config.yaml
encoder_arch: "vit"
model: "segmentation model"
dataset: "coloured fractals of 300 iterated function systems on busy backdrops"
train_examples: 48750
image_size: 48
crop_scale_min: 1
horizontal_flip: false
color_jitter: 0.2
num_classes: 2
encoder_norm: "rmsnorm"
encoder_norm_position: "pre"
encoder_activation: "swiglu"
encoder_mlp_ratio: 4
encoder_head_dim: 16
encoder_fused_qkv: false
encoder_bias: "all"
encoder_qk_norm: false
encoder_layer_scale_init: 1.0
encoder_parallel_block: false
encoder_dropout: 0.1
encoder_inner_norm: false
encoder_patch_size: [8, 8]
encoder_conv_stem: false
encoder_layers: 8
encoder_width: 128
encoder_positions: "learned"
decoder_norm: "groupnorm"
decoder_activation: "gelu"
decoder_weight_standardization: false
decoder_widths: [48, 48, 96, 192]
decoder_blocks_per_level: 3
decoder_block: "plain"
decoder_attention: false
decoder_upsampling: "transposed_conv"
init: "small_normal"
residual_init: "none"
optimizer: "soap"
beta2: 0.99
lr: 0.0044
beta1: 0.95
shampoo_beta: 0.99
eps: 1e-08
precondition_frequency: 20
max_precond_dim: 512
one_sided: false
adamw_lr_other_params: 0.0011
steps: 8800
batch_size: 384
epochs: 69.3
lr_schedule: "cosine"
final_lr_fraction: 0.05
warmup_steps: 880
weight_decay: 0.2
adamw_weight_decay_other_params: 0.01
Rows from block 4 of the encoder, named by matrix and row number. Rows with one number belong to one neuron. Each number is 500 + 40 x the weight over its row's rms, rounded and kept within 0 to 999. All counts start at 0. Numbers have three digits each. After the name is the row's rms in percent of the matrix's.
# gate: MLP gate (encoder.blocks.4.mlp.gate.weight, 512x128), inputs 0-63
# fc1: MLP up (encoder.blocks.4.mlp.fc1.weight, 512x128), inputs 0-63
# fc2: MLP down (encoder.blocks.4.mlp.fc2.weight, 128x512, transposed), outputs 0-63
gate.85 097:500523490471511578500464532468452538548451539519486491526468482540517568440508492442444486491440481489507498496471572500484446545529457516429511478498475491612453465560563461511521495430537486
fc1.85 102:532557479507514434506528515538517488539529454457494478522520443544469468413574517535548467559506536403476598506506499493569561486408494502470437511511506429508497414533485531511499498521453505
fc2.85 102:471509509516443527554439438510473472527493546466525495492517462466458522575482476487526514530573494545494524593546490500468458520575534522436533452491420469437555544505418494493396537495573515
gate.86 087:512448459596497518525422486524535543589442553494501478450503523470403532429459391520518552392479541508433479543455517472501441494490448503422526520493477539483469506523465497430459463501506561
fc1.86 116:502486526469458464496513451552489484439515445466429496477498439477475511520525534445465542499507552465496495525481490489533541458447546540521581552541485494509460548469547500526448485507514550
fc2.86 092:528467477557441504448501507563616515498529444502494466577530462445587535468445473431530431456471518510457537499506486584526434456454495511443523494456439535523500471466517442535491478479516517
gate.87 090:487475543460445507466444469446523440498542572467464509519536492484482510505415581475560479529553430516456439530424512515548507512483505535420510475510468478440472516517516426492512488440478511
fc1.87 088:421523498451539458424402591522438531490518527460480449573451554464442490500589429415519536461481446499573545525460477511500568508510460459474497551504451520550492478532482472551510517503468444
fc2.87 105:505448537450446528529514465495503578566473473502484526524496419569536458494442455506440565486517526485546514410490566466517537524431557513443488499571470471519494469541558489526543475430501474
gate.88 106:459505515573510509563575480443487520443490517532455454473519487582574559486501495525442543426507543434515535536536462458516426465463392517454564508487526495466498543503460537474501468492477528
fc1.88 091:513432511479508433512538516476511466502547505499460527469463495533476494510545524491496526515558534507519537481566521497494511564495499513570581518462529507533520516481495381497429421521489521
fc2.88 091:467479540553468547475514470545442561487514569549545474493589460487482497497502476520530544433542525395432537553518495440546472528517457467582555559539486528476483481504518521493470531439550535
gate.90 091:480462518521557533463555554451520489493499493507538487445494534490556484505447431477555438576422440559566424503438514469502438529460520473477500509564486450497504545556512505481505461514449467
fc1.90 146:500472500481510540514518484492435434497540466501442468581528476450439455477490532467479470445489473517540548502496467458482564483496478539527476556515493439507549587488539538525514490547598485
fc2.90 105:496559542531569518525543486533444474476498489524511499479462528529516518474474551518394552503529451552516461473438496456448602447398524483470543517540489431506551527556557448556409496490516506
gate.91 081:516536458484526502472519498491478483517550479521495474546516574517447488467461536527533482515572546524590563462468504507440440508457520466570530446433477527520441462393479534504446550542527574
fc1.91 132:468561487517478540499497488454514522576515504514505507568453449482486547517598500459495496479449557485520512624522495446562550463504531509549482615422532407528473477479509473497524512453548414
fc2.91 091:513511509516536460513443499569526510509430469514461494430496551536446510413413512573530529448506437501510486475458483489522511603509519501544470431511496533463534518547463514457543481557537513
gate.92 094:501566487526532489493470620505529456505533497515543521503509567530495548431512493494484412526551532495552495575506467514472523507434518494592485480463557557511515466467479405469449494501518533
fc1.92 112:466499496476466458500503446486570519476493552437517462577471468459513458470498511507482476502548473591487467528605495478524618502569488481535480511522447538496459471544456489521542545503512487
fc2.92 091:489502489562489501455539538523465445565487521563516583447558556545495476474517543496506458507468493514517493366415465534549406495476487462463522428503458482475490506422547518481436528430466532
gate.93 094:517520550443483600495546461520488504481498546540480501520502423483507500551456488440429512463522473429500480548493482472551457457461562516473543538607485470474454377462475443460549506481499499
fc1.93 096:512404458494458542592458463481550508499555457474362504476497486434527593574532470511523492467457564502515501477557543476453429509488526444463492447524504483519548491469519485423487454478476464
fc2.93 107:481504491531553534537410483442516540513516496493479498555470517590419569523458516523498520438427438517520557491550463528553465540556533567496411518526471498535451473558526485546540490534486399
gate.94 086:459455499465508459491556484489470504467517546426548438463574447435506563492429503466506525540585439532531478495524502478484477435484528526538518467493395497497469430443534446478451503503547559
fc1.94 122:468465527534448455502470519433615532455533437539508612556490550432445484511514477471501470455469573506486455456502541531490495482457566496503455530504483506551448479525556450468449470550437456
fc2.94 101:491489447569493552558488544436588536468497456433456478546519500536515457548472529542530552487447482539550506499562524570540454440428533461551541557458487459552466493530523534467507500498472531
gate.95 113:485502438499516438525492535528441509562521508517517526580492596494507476533524481469498438494508495500530506579509520565520474487481516530477459465452505507439575444498488438511521515478538427
fc1.95 095:514479551422479565466493487492519512492495592419489477499425464560521503489453479493479467557526468469427520472533476508506489568491562534549453469551482542522424504500516458521522586483452516
fc2.95 102:539473528532509544477485546526445556517506505532490463497516487435446493501505481431569487502498536488474526541495554552441521543500634458469474464530503537455489530460462450503487483500463493
gate.96 112:596491514515422507549489525451558478510583490565452499577536535539492450488501480493592549489524534463481543487490596512552535527542561523527554424470515526457494518536484570506479510526503517
fc1.96 094:445488461487533469490533549486499496509557474504485477503486558498515533524481478518474552518513552470596526477486485487495506532462588462560502482464416472454547504563538524472498435537587456
fc2.96 094:512511447565560435436527549567550526543491539565526508536517472485501501406472481476538512471531511510525505510524470540515521440497506471515492528517500492495521482495449587532543460567482445